Rows from block 1 of the decoder, named by matrix and row number. Rows with one number belong to one attention dimension. Each number is 128 + 32 x the weight over its row's rms, rounded and kept within 0 to 255. All counts start at 0. Numbers have three digits each. After the name is the row's rms in percent of the matrix's.
# q: attention query, key and value (stacked) (decoder.1.attn.qkv.weight, 384x128, the q third), inputs 43-85
# k: attention query, key and value (stacked) (decoder.1.attn.qkv.weight, 384x128, the k third), inputs 43-85
q.15 098:122130146169164180141176243119167131071108117092116118041153146115096121088168106152143107104174195130183107136149125140098160203
k.15 098:109154074106137097117153135125124138100158135116144127188100119062129127165149141165142116109083152112139174174129094165071172128
q.16 109:120138118107104109144150154163075141143144108107176142107125119097170110134090106146136148173090156124122097088087197135125100123
k.16 077:162104152097122149117134170096113151111088105126127100113114164124174144155087067148050088127106082124094165109087184107113149086
q.17 085:109106144137111113104174127127121128128072140117113116096134105124101079103136140143118141138210127171129125136194117107182182128
k.17 108:130085166094172106110103155137146084114142102094091094112111139118182104075115083101123146139146155146091091091146118110159145130
q.18 097:162148136085155099143136125107114148092140097114127066146105171059061110126185159106154156127178133137113190150146087147067102089
k.18 088:145182124082165087139139142159102132152127114124144130147149099017046114162143170126164105217114135134160116157121122158144092137
q.19 094:115178116071064088118162145145122103104090117122084089108174096143074112125143162117118102177167104095115152114186151151138073125
k.19 099:093143130129146151177124195158146193158078081159144111153137120123106122125110152157128070092163084110091112117103131104084156164
q.20 081:102164127149099121157177155108126110139128074122143097107139158145161133142092099171110041111089071078106124119031188109092115119
k.20 090:082160112157096129100143168137095096135098115167120160113132123160198152119072152090062121089108104062105156124097168104155149178
q.21 085:174126133080088126131149141153136090122119150120126093153171101117078098098137166119106158180213175094121111123100112127083102094
k.21 086:103111158107168075164128137140061134105106081154154085099132131138074098130066107152169110115108142157163101146123169143119070144
q.22 122:136155162152095163108109209132155101120161159157137150133096073142121158167152159172098086115145083121109171073108131164136135156
k.22 065:047078087092120151085142114168140147135071064126130168054115109163179169188124051126134107098179065129119142111164127062122099181
q.23 114:149157085116138119146127139140125108133075118143151089143075129119153116080077112106121129176089115118165125156150172115129197096
k.23 101:176120098093152081155183146107137124084165152080132079098152185112180078044142093141107148170061166168122152136123189134126199123
q.24 062:115142130112090115133060147150132133125092167114110101129089178071165178183147167148147120131062147148143159135116146060119130137
k.24 131:149177134174073147151143105137137156156170171142166189117153138080114163173158123170116115155123113132136137078142173127128127073
q.25 093:122143134127121091106143169164148155132116096151161076146121167052106122116162076136145088172147142141150126163163152121144139132
k.25 100:136156141110112136172175121156172124176134135152135199173180167072035105112134105145122084155148108129146145092116143171094111102
q.26 066:087081155181150179104128203109195109087121132136130171083120113183095155098148120107077148090119125135085120143145128138146170146
k.26 082:085074143087143157131128147121176107100131080166115105118130131194185060052108078085143107118148110132106077136143118062141125164
q.27 087:088108113195093151149095138152090087120136111164189166175131069175109151194080108136131128157049107083128088060150114130127110117
k.27 145:131185131152054168129105124146100165120116156142169182163131113178094182162127182176085065086113066101107129074131108154140168112
q.28 072:133115077068131146131113128118172080151115112107079158136133134165152105087175151086125132069135091144116149171082097119129149109
k.28 101:106065116106151108153177133134134060109157106082095099126122156163149083074121150093173201147141149121154130179150121129085107177
q.29 090:107146154082143111127134121093145133093073151056115095153159196115177113110123139116138165140147161094081126110088149084095112116
k.29 085:134120084103162067068159138133111101032154143069145103129082157093189113104082132107072194143091192145175130148138170169149127118
q.30 115:084140103171090143152079084129118155136131158169152194150089174194187207142141138133151124122125104115105166071119111098207189071
k.30 108:131100107160051119152118102133128102079138135156134138144090113233177223136158147125089127104165101120081122078126109193142127089
q.31 093:112149106165158174150103125186137136138155107180124135134123126171078126108123156072145056092139106125160105136158135137184186112
k.31 096:096103167172104142130138109157135113168078143091130122108132132163101105093114138127184091128119078130110145125151071161086141130
q.32 123:142146150033127137108191120076181081160144089092078100094115178114145084086132099124161136130116151114142080158099168090171122081
k.32 100:105053124089151128171144140121141094103152099137099111131184176112167086059108044126136118106141140154158110177118185130140081139
q.33 090:124157125154076137146108183107074150165115096084129082066141211126108155151171136110124152140176168117128109147086151104125174146
k.33 099:110047124096147094129148122109150171150156106090142102078108081114160125088166133125167169157156148151134120121118108112137139162
q.34 133:083126100133125141165109156107138140178169075120133103053123138094108107145149151129144136076062171122162095125123152106137168127
k.34 078:116098166168190145116107096105067156130149158109140101070121134092142150166147063139184150117152120132141113175146160126148134090
q.35 130:136101152049107139132145070087150075137129142134105128111123133171155065071105128078150143097188120106119098142134107070163145115
k.35 067:132189146156140080153068166107132113127182159084151135121100097163115142084085185125092115181119130137143104167118108160173129124
q.36 145:091076134144104200131108062105083120183139107110128148073156128209174106116106129111124139045170118155114104172138093067139141109
k.36 090:130091125143170122086107099111123124139119155107109120079118132162162103067129127076145152112146110127147133177180149074148119138
q.37 132:123150067146088156129093105190100086071103120158156117165084085197125156113104180103139086150109092082102131111139138144119133130
k.37 140:108188123165098142143127137152108154092077171136159171143090126171093184133099178159092087082123084112077189105097115154122170116
q.38 094:147156115151147062195086141117152150134116085136123111172110118029116138144119109173171144178023134125170105134129187181114102121
k.38 108:182159132069160149134123138098141139179161107087134124136152180049105135185143082213140109152094164136134115108096132112133109115
q.39 090:116113123113098173162138052126103133043108159103155120109123107178120144149142224104135074116107140078085142108101112106102109131
k.39 082:067138134145145104109130132137043113110075099182144104116116067198135109142151148151116166080119120122095159129128103070150094148
q.40 102:170152134200126058177138148133130197146141113139136118097144129091091118139141151166190107126114144100140087142161146146149156183
k.40 118:146145165123166132146096158129117139153077113120142056158111121090118151155164141183165117129144132127106155138109036129121161097
q.41 120:149123150058142105111116098081114111094138194116108141133104141169157121117046181103125112121179101137149108100102083117108083150
k.41 086:071138108171104083067117152139107138100128123099098119129076098177159094098107123065071204152124153125107136113165132135154144110
q.42 130:120087109071129077111119070132132178122126230133139152171134070171140137131090139159075174089137121171185157082119117139132065119
k.42 093:164106165123101115047094129154118094127146126185091108093116146177131105123162118136133167167125159136119151093163156113165082123
q.43 076:121113116192202172134090138128102119104150120132141065080114164098063088140147101078163123113104148152126115199128059121078122180
k.43 106:142150153108146185113178110110151167190158131158122140125168110066030041103154139132178094159164137128141105176123103067143110157
q.44 106:177092160106139147092146143083130122140173148148100143091159144177168123112128089088120119095142140115107087165072098126127127143
k.44 130:141075109164135117134094118097171076075146131143100104113097151156180128107108115084133152141127147138153128173113131139138125154